Rows from block 11 of a small model that predicts nearness at each pixel, named by matrix and row number. Rows with one number within an expert belong to one neuron, the router's apart. Each number is 200 + 30 x the weight over its row's rms, rounded and kept within 0 to 999. All counts start at 0.
After each expert's rows are labels from the 100 images, of 14848, where the router gives the expert most weight on average: "top examples" is what is common among them. Only what is clearly more common there than usual is listed. The data: rendered landscapes of hills, water and sky. In brackets: how many of the 100.
# router: router (model.blocks.11.mlp.router.weight, 8x256, trained with AdamW), inputs 0-127
# up: expert up (model.blocks.11.mlp.up, 8x64x256), inputs 0-127
# down: expert down (model.blocks.11.mlp.down, 8x256x64, transposed), outputs 0-127

# expert 6
router.6,160,227,207,206,187,193,225,282,172,255,190,223,201,184,161,176,176,224,274,182,240,229,154,184,220,198,213,198,235,136,206,222,163,228,163,180,197,175,211,166,226,183,237,240,221,239,219,208,169,207,210,169,169,179,243,227,201,213,193,214,216,195,232,198,199,183,187,213,227,228,190,231,254,194,233,214,170,133,168,201,220,167,210,220,203,219,206,212,206,178,167,183,196,172,191,186,204,181,207,189,157,201,184,224,181,179,185,196,224,251,200,201,223,185,216,266,156,213,209,187,221,251,209,184,208,200,185,132
up.2,252,210,182,197,165,231,165,179,192,198,178,276,167,204,177,182,205,190,193,191,261,173,213,214,213,196,173,250,204,172,220,227,217,225,188,186,177,197,264,194,221,180,169,234,200,206,220,172,102,251,202,189,190,242,173,209,177,177,216,216,207,214,216,199,245,218,248,219,180,231,174,271,217,207,179,151,235,132,139,197,175,151,210,174,155,187,223,219,225,190,213,238,200,194,193,222,214,210,249,181,221,219,190,163,135,221,169,213,190,198,208,238,195,197,200,209,256,180,187,189,178,247,224,222,135,217,179,222
down.2,181,224,183,190,211,215,217,179,236,190,248,274,182,156,220,207,209,217,216,188,183,195,201,169,236,234,246,192,204,197,217,228,136,243,206,195,159,211,219,210,214,168,208,295,227,206,194,196,192,170,252,232,204,212,241,205,206,210,197,204,183,172,223,224,192,197,204,208,191,158,224,211,198,207,228,203,225,276,218,154,244,238,222,161,218,214,216,208,204,170,183,233,206,194,210,191,141,206,172,206,229,180,267,151,187,179,221,204,195,243,193,206,157,182,186,212,219,166,251,266,189,194,207,309,252,262,230,171
up.3,189,244,179,200,223,183,221,155,177,181,221,211,222,224,170,163,189,184,175,205,181,173,126,232,182,195,155,250,262,215,180,179,205,196,157,190,137,246,173,136,192,195,194,169,249,237,173,182,230,182,218,228,190,133,195,274,187,215,180,188,221,228,195,255,197,189,208,204,204,168,216,247,212,154,194,240,232,210,236,189,189,107,157,222,188,217,228,216,224,191,242,191,171,181,212,320,172,198,207,210,168,213,229,187,155,216,191,244,200,220,133,202,179,174,286,150,220,248,252,191,176,199,189,190,197,165,188,184
down.3,217,238,198,210,212,221,221,225,202,165,216,197,203,170,203,228,210,215,246,208,174,192,201,223,252,184,229,214,210,216,167,189,204,211,199,202,182,181,229,152,175,171,188,195,181,160,171,215,178,183,239,215,195,188,207,223,234,161,188,198,181,194,179,190,211,200,170,210,192,157,245,228,200,204,202,197,200,164,210,196,139,184,229,215,203,186,286,183,202,210,197,213,230,174,176,88,207,154,201,225,200,172,181,206,180,188,198,246,181,149,178,185,199,233,226,147,204,248,202,180,225,152,201,248,220,168,203,180
top examples: snowy peaks (100); noon (56)

# expert 4
router.4,188,179,153,166,188,253,209,192,209,179,217,196,199,204,206,150,212,225,222,207,135,200,226,176,206,167,186,154,167,202,169,228,200,301,213,251,241,198,157,223,190,225,216,137,143,152,209,212,160,226,198,175,158,180,190,166,194,215,172,276,211,197,162,194,189,258,259,180,189,196,211,202,169,215,176,205,207,197,210,135,216,237,145,189,192,185,188,209,141,204,243,181,180,197,217,224,215,158,184,197,217,183,210,205,164,205,205,242,165,164,198,210,153,267,177,174,157,190,218,216,213,131,190,174,239,124,225,160
up.0,232,177,148,152,190,198,225,185,215,201,200,171,210,195,215,185,214,177,175,212,175,198,241,165,222,236,188,257,257,185,234,208,195,159,194,189,223,204,236,224,205,194,188,165,174,182,223,197,191,214,215,180,208,194,201,199,195,204,192,207,165,220,188,177,253,251,199,178,166,222,186,201,207,184,221,123,218,221,221,246,212,178,159,189,253,216,210,196,262,205,231,192,235,221,191,189,159,174,156,195,248,214,197,156,222,241,153,176,185,190,191,162,206,167,160,156,248,173,151,155,212,156,197,172,181,211,194,204
down.0,244,195,181,206,210,180,203,170,246,177,201,209,194,149,200,208,206,169,209,208,199,204,209,191,236,250,197,172,171,216,183,170,167,186,181,205,178,221,179,234,174,217,178,120,173,226,197,153,209,216,197,177,214,185,165,197,136,237,107,211,208,193,178,226,176,185,228,249,189,178,200,194,197,212,208,218,222,129,226,197,179,208,206,201,224,191,189,196,175,192,217,233,191,174,182,210,178,204,219,199,202,198,249,153,152,208,177,163,229,215,201,241,202,225,186,240,215,221,183,221,243,186,220,239,204,234,190,183
up.1,148,208,193,181,158,148,131,206,238,230,236,190,199,199,187,197,182,159,199,189,207,241,182,156,205,198,215,136,147,193,211,200,179,212,220,214,223,176,178,169,174,211,187,181,219,196,179,167,245,199,205,207,164,226,210,148,242,202,211,207,215,225,200,198,204,206,163,217,188,154,224,223,197,233,203,216,188,121,190,200,203,217,162,169,212,160,221,198,170,207,250,153,224,210,241,224,266,168,161,184,223,299,193,171,244,220,204,245,194,168,271,202,190,289,165,201,204,211,191,176,215,207,187,223,165,272,198,149
down.1,242,200,192,179,203,243,160,219,174,254,192,199,191,185,154,183,198,225,193,214,236,184,217,201,254,203,229,248,164,219,237,229,190,189,167,153,213,217,184,210,242,226,196,260,212,203,176,198,243,244,199,199,214,231,132,163,195,196,218,174,235,197,225,185,209,190,197,209,161,137,244,195,133,198,166,239,179,212,219,171,194,203,159,248,178,203,161,214,188,205,260,230,227,186,191,164,189,173,151,190,200,133,197,211,217,257,237,198,181,204,201,208,200,237,185,203,169,231,216,204,200,245,196,259,219,188,190,230
top examples: fog (94); sunset (59); dark volcanic rock (35)

# expert 3
router.3,179,217,174,173,190,119,199,302,200,188,214,228,153,202,216,225,184,190,207,183,155,197,210,217,198,165,186,173,193,207,188,185,220,158,216,247,275,251,217,211,162,173,256,242,236,218,175,202,242,144,195,172,166,246,139,179,220,140,245,188,196,234,190,175,184,195,195,202,214,158,227,199,175,236,191,189,227,227,219,186,176,234,175,119,224,188,211,139,173,191,220,191,170,229,198,217,197,183,192,281,177,215,199,200,176,206,255,247,210,142,200,226,200,234,173,164,210,188,199,185,216,206,158,182,247,239,184,134
up.2,213,177,191,245,194,251,189,162,207,176,208,209,181,227,276,144,108,227,203,184,190,234,258,184,170,235,194,219,148,171,196,231,214,211,189,235,232,250,224,193,168,186,156,151,193,189,236,208,190,210,194,147,211,212,198,175,199,176,221,200,193,198,213,241,191,184,189,163,201,161,201,240,229,209,176,215,213,204,224,180,205,197,195,199,282,156,225,190,185,229,210,212,223,241,207,178,198,178,221,196,268,178,222,180,237,178,205,216,195,228,214,243,249,191,199,162,213,198,175,191,206,196,199,111,199,250,212,194
down.2,209,142,217,201,195,185,236,187,193,208,166,267,177,159,175,171,183,235,133,180,222,144,197,220,240,196,139,210,139,235,197,141,227,174,195,174,218,186,147,142,205,161,212,212,208,218,164,211,204,189,191,190,225,179,233,166,201,184,147,185,212,205,175,196,241,200,227,245,214,243,205,223,199,202,194,261,178,203,193,203,191,186,160,239,205,190,233,205,197,168,237,133,184,175,206,215,239,190,220,207,208,260,271,216,200,151,219,214,272,219,202,183,215,201,175,199,168,220,218,199,174,226,187,171,191,155,216,202
up.3,261,189,276,218,179,208,196,194,184,221,165,182,208,188,243,251,214,199,147,180,198,226,217,245,181,207,204,186,179,178,213,188,191,88,191,234,211,236,187,217,119,202,178,224,218,257,229,196,182,174,203,160,202,155,201,162,188,178,196,225,190,190,176,215,204,220,183,179,184,207,224,166,151,244,171,216,216,186,222,203,208,262,233,188,222,252,212,167,184,214,177,249,195,199,242,160,190,212,210,161,159,196,207,145,179,205,170,230,179,214,207,213,235,201,274,220,181,200,208,182,202,218,208,206,161,210,138,176
down.3,243,198,200,217,196,179,204,127,198,222,144,235,195,205,260,177,225,213,209,203,220,181,189,175,210,249,198,182,202,217,182,155,215,193,215,205,256,245,197,137,184,195,185,254,202,205,195,225,149,201,213,201,212,185,210,243,172,286,186,212,174,154,219,174,192,257,223,206,240,214,192,266,200,213,173,230,196,131,209,210,208,193,213,145,207,171,253,180,227,204,173,220,150,141,170,237,147,212,231,188,205,207,192,203,203,211,183,304,177,200,205,180,230,205,150,162,244,173,201,229,172,196,213,191,246,177,188,227
top examples: water: dry (95); high relief (88); purple alien crags (76)

# expert 1
router.1,227,232,229,215,196,184,214,200,218,139,230,188,214,187,166,192,196,220,228,221,128,222,246,191,177,219,239,185,212,226,214,208,199,155,233,236,207,228,152,200,207,167,205,264,193,148,304,207,190,182,189,194,258,205,249,222,193,194,194,219,163,154,169,213,231,173,265,170,197,214,226,128,233,202,203,195,191,230,201,214,208,133,236,250,183,214,232,157,219,230,175,171,213,214,213,174,241,197,213,163,261,183,223,184,228,206,248,173,187,163,184,165,157,176,210,228,197,203,233,152,215,242,203,204,164,280,184,219
up.0,127,226,247,238,240,239,241,209,234,180,197,215,232,145,216,245,240,225,207,192,220,215,215,166,150,188,186,180,188,168,214,173,213,222,249,206,143,238,170,208,234,161,209,198,189,195,225,180,164,176,199,171,193,195,183,154,190,192,207,188,223,166,199,169,207,198,176,219,241,216,227,154,222,179,225,230,172,168,151,217,189,206,228,211,236,173,195,186,294,164,179,182,246,206,202,235,196,211,181,184,213,180,234,139,218,145,173,196,231,229,190,219,169,209,193,179,248,225,220,152,204,241,199,146,177,201,219,250
down.0,175,209,188,191,211,239,165,205,191,204,199,148,209,192,239,185,183,191,198,197,254,146,220,140,222,81,173,148,190,172,215,171,249,198,176,198,165,241,227,200,204,149,202,186,229,186,168,173,173,218,243,220,137,209,210,161,186,236,173,187,181,189,227,178,180,159,250,174,217,209,171,159,226,172,149,239,217,237,184,189,216,222,244,210,203,201,183,176,186,201,196,234,271,166,146,230,168,219,244,182,208,151,168,204,228,189,186,221,188,182,168,254,209,216,196,231,197,164,236,162,185,200,208,205,207,248,246,196
up.1,158,163,223,192,226,275,184,223,147,225,226,229,154,178,218,156,263,128,188,209,203,224,211,213,203,171,188,143,174,197,206,277,214,199,202,206,205,178,246,203,189,164,177,243,208,182,189,209,239,232,202,187,194,215,242,208,200,196,231,236,179,181,214,255,186,162,177,110,212,180,213,231,173,197,201,191,201,176,195,224,190,200,181,169,249,187,181,233,221,199,185,189,193,261,208,226,195,199,171,175,235,180,135,201,147,232,174,208,182,177,181,162,155,180,195,223,158,229,247,179,207,174,307,165,237,174,277,201
down.1,239,230,219,229,192,189,189,152,187,160,235,202,202,205,248,218,208,187,195,184,130,213,230,177,248,176,184,185,227,159,162,150,198,205,176,146,218,191,212,172,220,236,232,185,152,205,164,225,185,186,224,185,228,198,199,181,201,191,225,230,194,187,235,204,217,203,192,184,166,174,234,235,235,131,252,148,157,175,206,179,169,223,183,152,211,167,217,184,152,148,191,218,154,182,184,226,233,179,220,185,218,215,228,189,247,208,154,200,215,195,199,214,204,228,251,167,209,191,211,182,182,186,256,218,183,257,104,219
top examples: sunset (100); fog (75); sun or moon in view (28)

# expert 2
router.2,145,164,156,214,211,262,196,180,175,201,236,174,197,229,186,180,192,172,175,201,225,206,140,194,152,172,215,194,200,270,215,129,213,160,260,164,184,150,206,173,192,206,178,194,188,191,256,186,216,217,208,227,218,175,197,222,222,125,206,148,178,242,205,196,192,154,159,214,172,214,191,227,260,183,212,261,204,197,230,211,134,220,211,216,213,184,170,226,239,185,185,234,219,181,208,172,219,257,192,163,241,165,215,194,222,184,211,199,200,198,193,191,176,193,265,179,275,191,201,252,190,231,229,218,161,224,217,212
up.0,200,232,212,178,203,243,215,219,215,199,181,208,176,206,131,158,166,195,134,235,181,187,124,148,192,196,236,165,198,129,221,161,236,271,231,230,189,169,187,222,205,268,176,220,151,188,220,217,210,210,214,209,167,191,174,208,191,209,198,170,201,132,164,203,237,173,264,217,219,200,221,262,213,182,197,205,234,181,148,170,144,180,202,165,179,209,179,259,221,231,202,179,191,218,167,211,209,206,207,251,181,210,168,185,200,169,226,210,190,173,173,200,189,196,139,172,239,203,248,210,179,173,160,211,214,223,132,197
down.0,242,208,187,243,200,206,159,181,250,250,196,188,208,172,149,222,180,194,168,192,262,205,232,216,224,214,220,185,161,246,182,204,180,224,167,222,195,151,211,180,221,172,232,174,219,225,152,213,160,208,217,187,212,225,181,163,270,206,219,183,217,202,246,199,200,216,249,226,235,242,231,230,209,249,229,304,204,199,208,237,172,237,186,139,219,176,209,216,199,197,186,188,173,189,235,171,167,199,177,168,208,230,188,166,250,192,172,256,193,210,195,192,241,206,206,223,221,204,167,200,241,223,153,228,208,222,167,190
up.1,210,171,230,181,219,195,167,192,161,207,171,248,161,152,212,232,179,198,201,178,224,183,203,187,187,217,222,189,161,231,181,160,214,199,165,152,207,164,205,166,220,213,212,275,230,174,208,223,181,208,269,197,167,216,226,151,171,215,225,228,186,258,181,220,195,236,166,150,195,212,197,266,197,192,228,218,219,249,196,176,193,174,238,228,251,202,177,207,176,236,205,132,157,193,227,156,203,190,211,185,161,231,192,170,193,198,209,170,220,172,196,201,215,203,241,219,173,198,239,264,210,191,170,173,147,192,143,247
down.1,184,171,198,192,156,199,193,222,152,218,227,269,231,169,156,185,179,164,180,213,180,187,214,187,267,191,168,199,190,233,210,190,294,198,190,182,210,206,187,223,208,186,229,165,177,209,163,202,238,206,155,154,164,231,252,229,176,266,170,214,206,167,202,209,190,182,205,224,199,232,167,209,203,216,225,168,214,216,209,241,171,214,161,258,217,223,199,171,155,208,202,198,128,222,179,195,187,229,199,222,206,169,155,232,169,243,195,200,170,167,194,204,188,203,233,230,218,205,152,161,155,204,218,172,174,107,186,265
top examples: water: dry (84)

# expert 5
router.5,210,237,262,199,230,204,228,208,181,190,235,171,205,164,230,205,215,245,173,153,219,227,227,211,131,250,162,260,194,191,193,167,217,148,142,178,203,204,181,181,188,190,228,207,196,227,149,214,213,256,207,184,203,203,233,177,144,212,196,215,179,181,229,203,186,240,213,222,185,185,210,213,191,181,216,167,178,215,166,253,142,182,173,168,199,196,206,214,324,192,197,212,197,187,153,151,176,188,190,218,177,217,228,195,220,174,219,160,214,173,207,190,189,166,234,178,218,211,181,252,192,207,247,191,256,224,184,152
up.2,196,211,118,144,219,207,255,206,206,214,228,202,201,179,181,194,187,207,182,229,198,206,175,193,262,190,233,181,131,199,217,184,185,237,163,202,237,192,178,211,180,203,170,225,215,234,279,188,166,207,222,235,188,143,184,226,189,182,199,180,181,189,238,158,176,205,232,129,207,198,196,220,217,185,169,140,173,241,144,241,252,182,210,181,175,237,136,146,195,220,202,217,205,209,252,189,169,182,203,172,189,231,214,129,179,223,205,213,182,192,148,210,207,135,166,225,161,230,250,234,197,140,248,236,234,180,137,214
down.2,162,183,192,187,193,222,251,220,198,232,171,211,208,180,172,173,206,233,159,196,222,166,181,144,216,223,218,218,194,175,203,222,193,176,218,168,184,207,215,155,182,194,204,139,222,172,215,245,165,203,159,203,184,198,225,173,185,175,195,232,263,192,249,215,166,185,182,193,188,222,198,223,127,173,153,215,160,184,159,197,199,183,179,198,194,219,223,181,212,220,200,198,233,216,204,201,229,207,226,218,202,266,213,163,198,215,192,263,162,239,197,130,227,194,175,193,261,200,194,192,252,171,212,245,164,249,242,175
up.3,168,210,166,165,195,169,189,189,180,219,209,192,199,217,203,226,217,200,198,167,250,195,266,210,246,256,191,172,143,231,212,185,194,149,176,162,203,177,193,187,219,135,261,185,214,180,297,197,209,197,252,206,217,202,182,237,180,189,266,220,216,263,203,233,166,201,184,204,207,192,168,186,203,207,216,191,187,193,271,192,193,176,180,173,195,127,202,169,203,201,186,267,224,244,192,180,175,202,189,204,271,173,232,148,194,178,173,168,187,185,158,179,173,213,246,138,183,203,228,176,170,188,222,134,208,246,231,234
down.3,283,229,198,174,220,267,201,205,206,202,200,148,148,203,160,213,217,188,256,205,204,233,214,213,186,201,174,220,224,188,196,211,168,194,150,228,216,163,204,263,235,188,202,275,190,212,218,184,185,192,159,224,226,220,155,218,261,225,146,204,173,185,226,208,189,219,184,218,165,178,198,255,184,207,215,176,186,221,156,252,242,240,220,195,226,183,201,211,230,201,189,186,189,203,209,174,161,209,187,211,202,222,261,197,206,229,234,202,205,230,220,218,202,161,179,220,242,172,191,179,195,255,270,228,177,216,202,140
top examples: night (100)

# expert 0
router.0,207,180,172,169,194,180,143,189,207,219,198,207,158,233,200,221,182,183,179,209,208,158,168,216,233,162,197,200,201,166,201,278,165,185,161,186,173,215,206,235,209,192,163,222,189,234,186,193,155,187,226,188,204,206,189,229,199,193,169,168,215,211,171,206,199,207,161,231,172,209,209,177,164,244,184,160,232,148,195,190,244,258,173,252,236,180,187,187,169,223,183,215,225,194,224,228,158,206,200,213,170,226,150,275,168,241,171,236,173,213,166,198,235,223,149,219,194,211,177,169,201,151,198,188,196,114,218,230
up.0,206,188,216,166,190,132,213,236,157,174,195,201,211,146,247,216,243,157,258,196,200,207,212,178,193,207,181,186,195,191,232,258,196,170,204,254,186,212,225,229,207,260,234,202,196,192,227,166,231,203,231,226,155,209,173,238,182,172,235,203,165,197,182,166,254,218,177,251,191,212,156,134,160,209,182,212,254,256,275,247,211,221,163,170,198,198,200,162,215,184,181,214,180,183,164,199,221,192,200,209,176,194,200,190,179,229,154,195,202,208,216,166,145,206,184,219,183,267,236,217,171,189,223,191,232,157,230,198
down.0,181,200,211,250,225,187,172,241,172,234,279,205,162,224,199,203,186,167,177,208,173,222,205,202,193,222,175,199,208,266,224,188,203,233,208,192,236,215,167,194,197,183,179,182,156,224,239,190,189,174,198,208,177,218,208,152,164,219,140,240,268,164,206,151,200,208,253,193,227,206,289,215,214,222,210,207,148,153,218,184,158,207,179,185,181,245,198,193,232,204,189,178,222,172,224,190,210,189,205,164,210,235,181,154,237,265,227,227,193,161,183,196,184,170,198,136,271,238,236,195,238,210,185,143,195,189,188,230
up.1,191,224,206,211,157,182,210,209,232,248,201,205,186,188,226,206,188,178,195,190,179,214,148,232,251,197,193,143,202,177,221,256,195,201,210,206,186,197,178,166,254,192,166,195,170,167,255,168,251,185,184,232,191,184,207,157,193,142,233,174,237,190,216,208,203,194,201,197,193,229,181,163,157,184,171,121,220,203,163,182,214,180,229,178,203,199,154,196,157,178,217,189,210,168,230,248,200,224,205,246,204,260,159,180,176,146,219,249,194,250,176,208,202,249,150,281,189,202,175,194,176,197,149,189,232,222,177,202
down.1,284,171,211,229,187,189,230,245,206,197,209,207,209,188,159,191,154,250,189,172,180,142,163,209,273,148,181,192,245,214,176,248,157,194,196,109,245,171,179,223,221,199,185,188,209,187,212,214,194,186,237,209,214,199,205,196,151,216,178,198,171,173,247,198,159,194,187,212,222,170,202,212,207,134,197,242,170,199,182,183,242,225,121,186,181,251,146,230,191,183,213,227,175,183,192,190,215,226,164,192,223,192,220,195,200,210,197,168,188,176,209,195,236,220,184,227,187,203,198,171,187,206,226,233,203,254,239,191
top examples: sunset (65); sun or moon in view (25)

# expert 7
router.7,252,218,204,214,196,214,234,142,201,199,175,212,217,211,184,210,184,220,237,204,191,245,194,182,203,195,222,218,203,257,198,167,187,235,202,224,205,179,189,194,175,215,163,135,220,190,163,242,258,139,183,262,162,207,209,203,198,222,201,224,159,179,247,171,202,156,174,209,236,157,182,204,239,178,209,202,245,191,254,204,261,129,164,200,189,199,198,200,259,209,210,172,244,193,171,199,251,178,170,144,138,228,221,183,196,154,175,199,180,209,205,187,227,201,107,265,193,239,204,208,177,171,215,231,183,248,202,138
up.2,212,208,262,207,141,122,221,172,148,182,203,231,228,200,232,219,161,167,221,180,244,182,211,149,208,205,155,150,188,213,187,236,229,198,183,237,236,189,233,184,121,217,197,230,190,171,181,179,206,234,188,210,185,122,204,196,201,183,180,200,244,235,204,195,184,219,209,242,208,220,200,243,200,205,216,258,233,195,181,176,229,228,186,210,180,217,207,238,176,193,200,178,168,189,224,180,160,207,149,221,181,150,191,184,269,254,178,200,222,278,236,183,219,172,186,208,178,205,243,164,215,128,174,261,187,232,177,150
down.2,175,200,202,192,213,182,193,158,192,210,228,168,256,129,135,190,185,212,178,195,208,142,147,163,227,205,219,174,244,266,213,202,196,215,228,249,192,167,232,226,195,195,259,194,182,179,238,279,195,203,197,232,190,202,165,192,156,181,160,228,132,192,209,228,182,193,189,156,199,216,218,186,190,158,198,221,210,174,185,230,213,194,176,197,235,252,214,186,181,138,167,247,190,234,231,223,219,202,247,212,199,179,247,168,222,222,193,218,180,243,232,241,212,158,191,199,230,197,147,184,178,202,244,161,179,121,221,200
up.3,167,226,229,216,168,162,252,205,188,143,188,257,203,191,200,201,274,272,217,213,139,228,248,219,222,179,188,170,186,170,191,173,195,203,205,214,131,204,169,177,156,192,192,183,226,158,150,205,193,194,183,157,189,238,152,162,190,168,116,202,158,180,222,182,178,237,195,222,217,179,204,181,215,222,205,201,234,217,183,203,187,197,188,124,264,200,129,187,215,160,213,159,179,221,190,230,211,234,194,254,152,250,230,194,189,197,201,197,196,146,274,205,167,172,196,237,184,224,220,163,181,187,176,173,190,223,227,192
down.3,230,192,186,186,191,191,200,231,183,178,214,190,205,190,220,174,199,214,234,190,222,211,206,218,200,208,204,203,179,181,204,231,211,249,172,223,214,261,149,209,176,176,197,177,250,207,216,194,231,165,207,216,223,202,210,178,264,170,175,238,261,159,153,191,246,262,226,188,193,238,261,200,169,156,168,208,166,208,187,187,221,164,237,249,160,214,186,194,177,259,195,176,215,147,191,211,234,168,239,214,189,149,230,194,223,235,218,206,191,199,204,197,221,241,207,205,251,213,217,216,142,215,205,193,172,199,124,216
top examples: noon (84)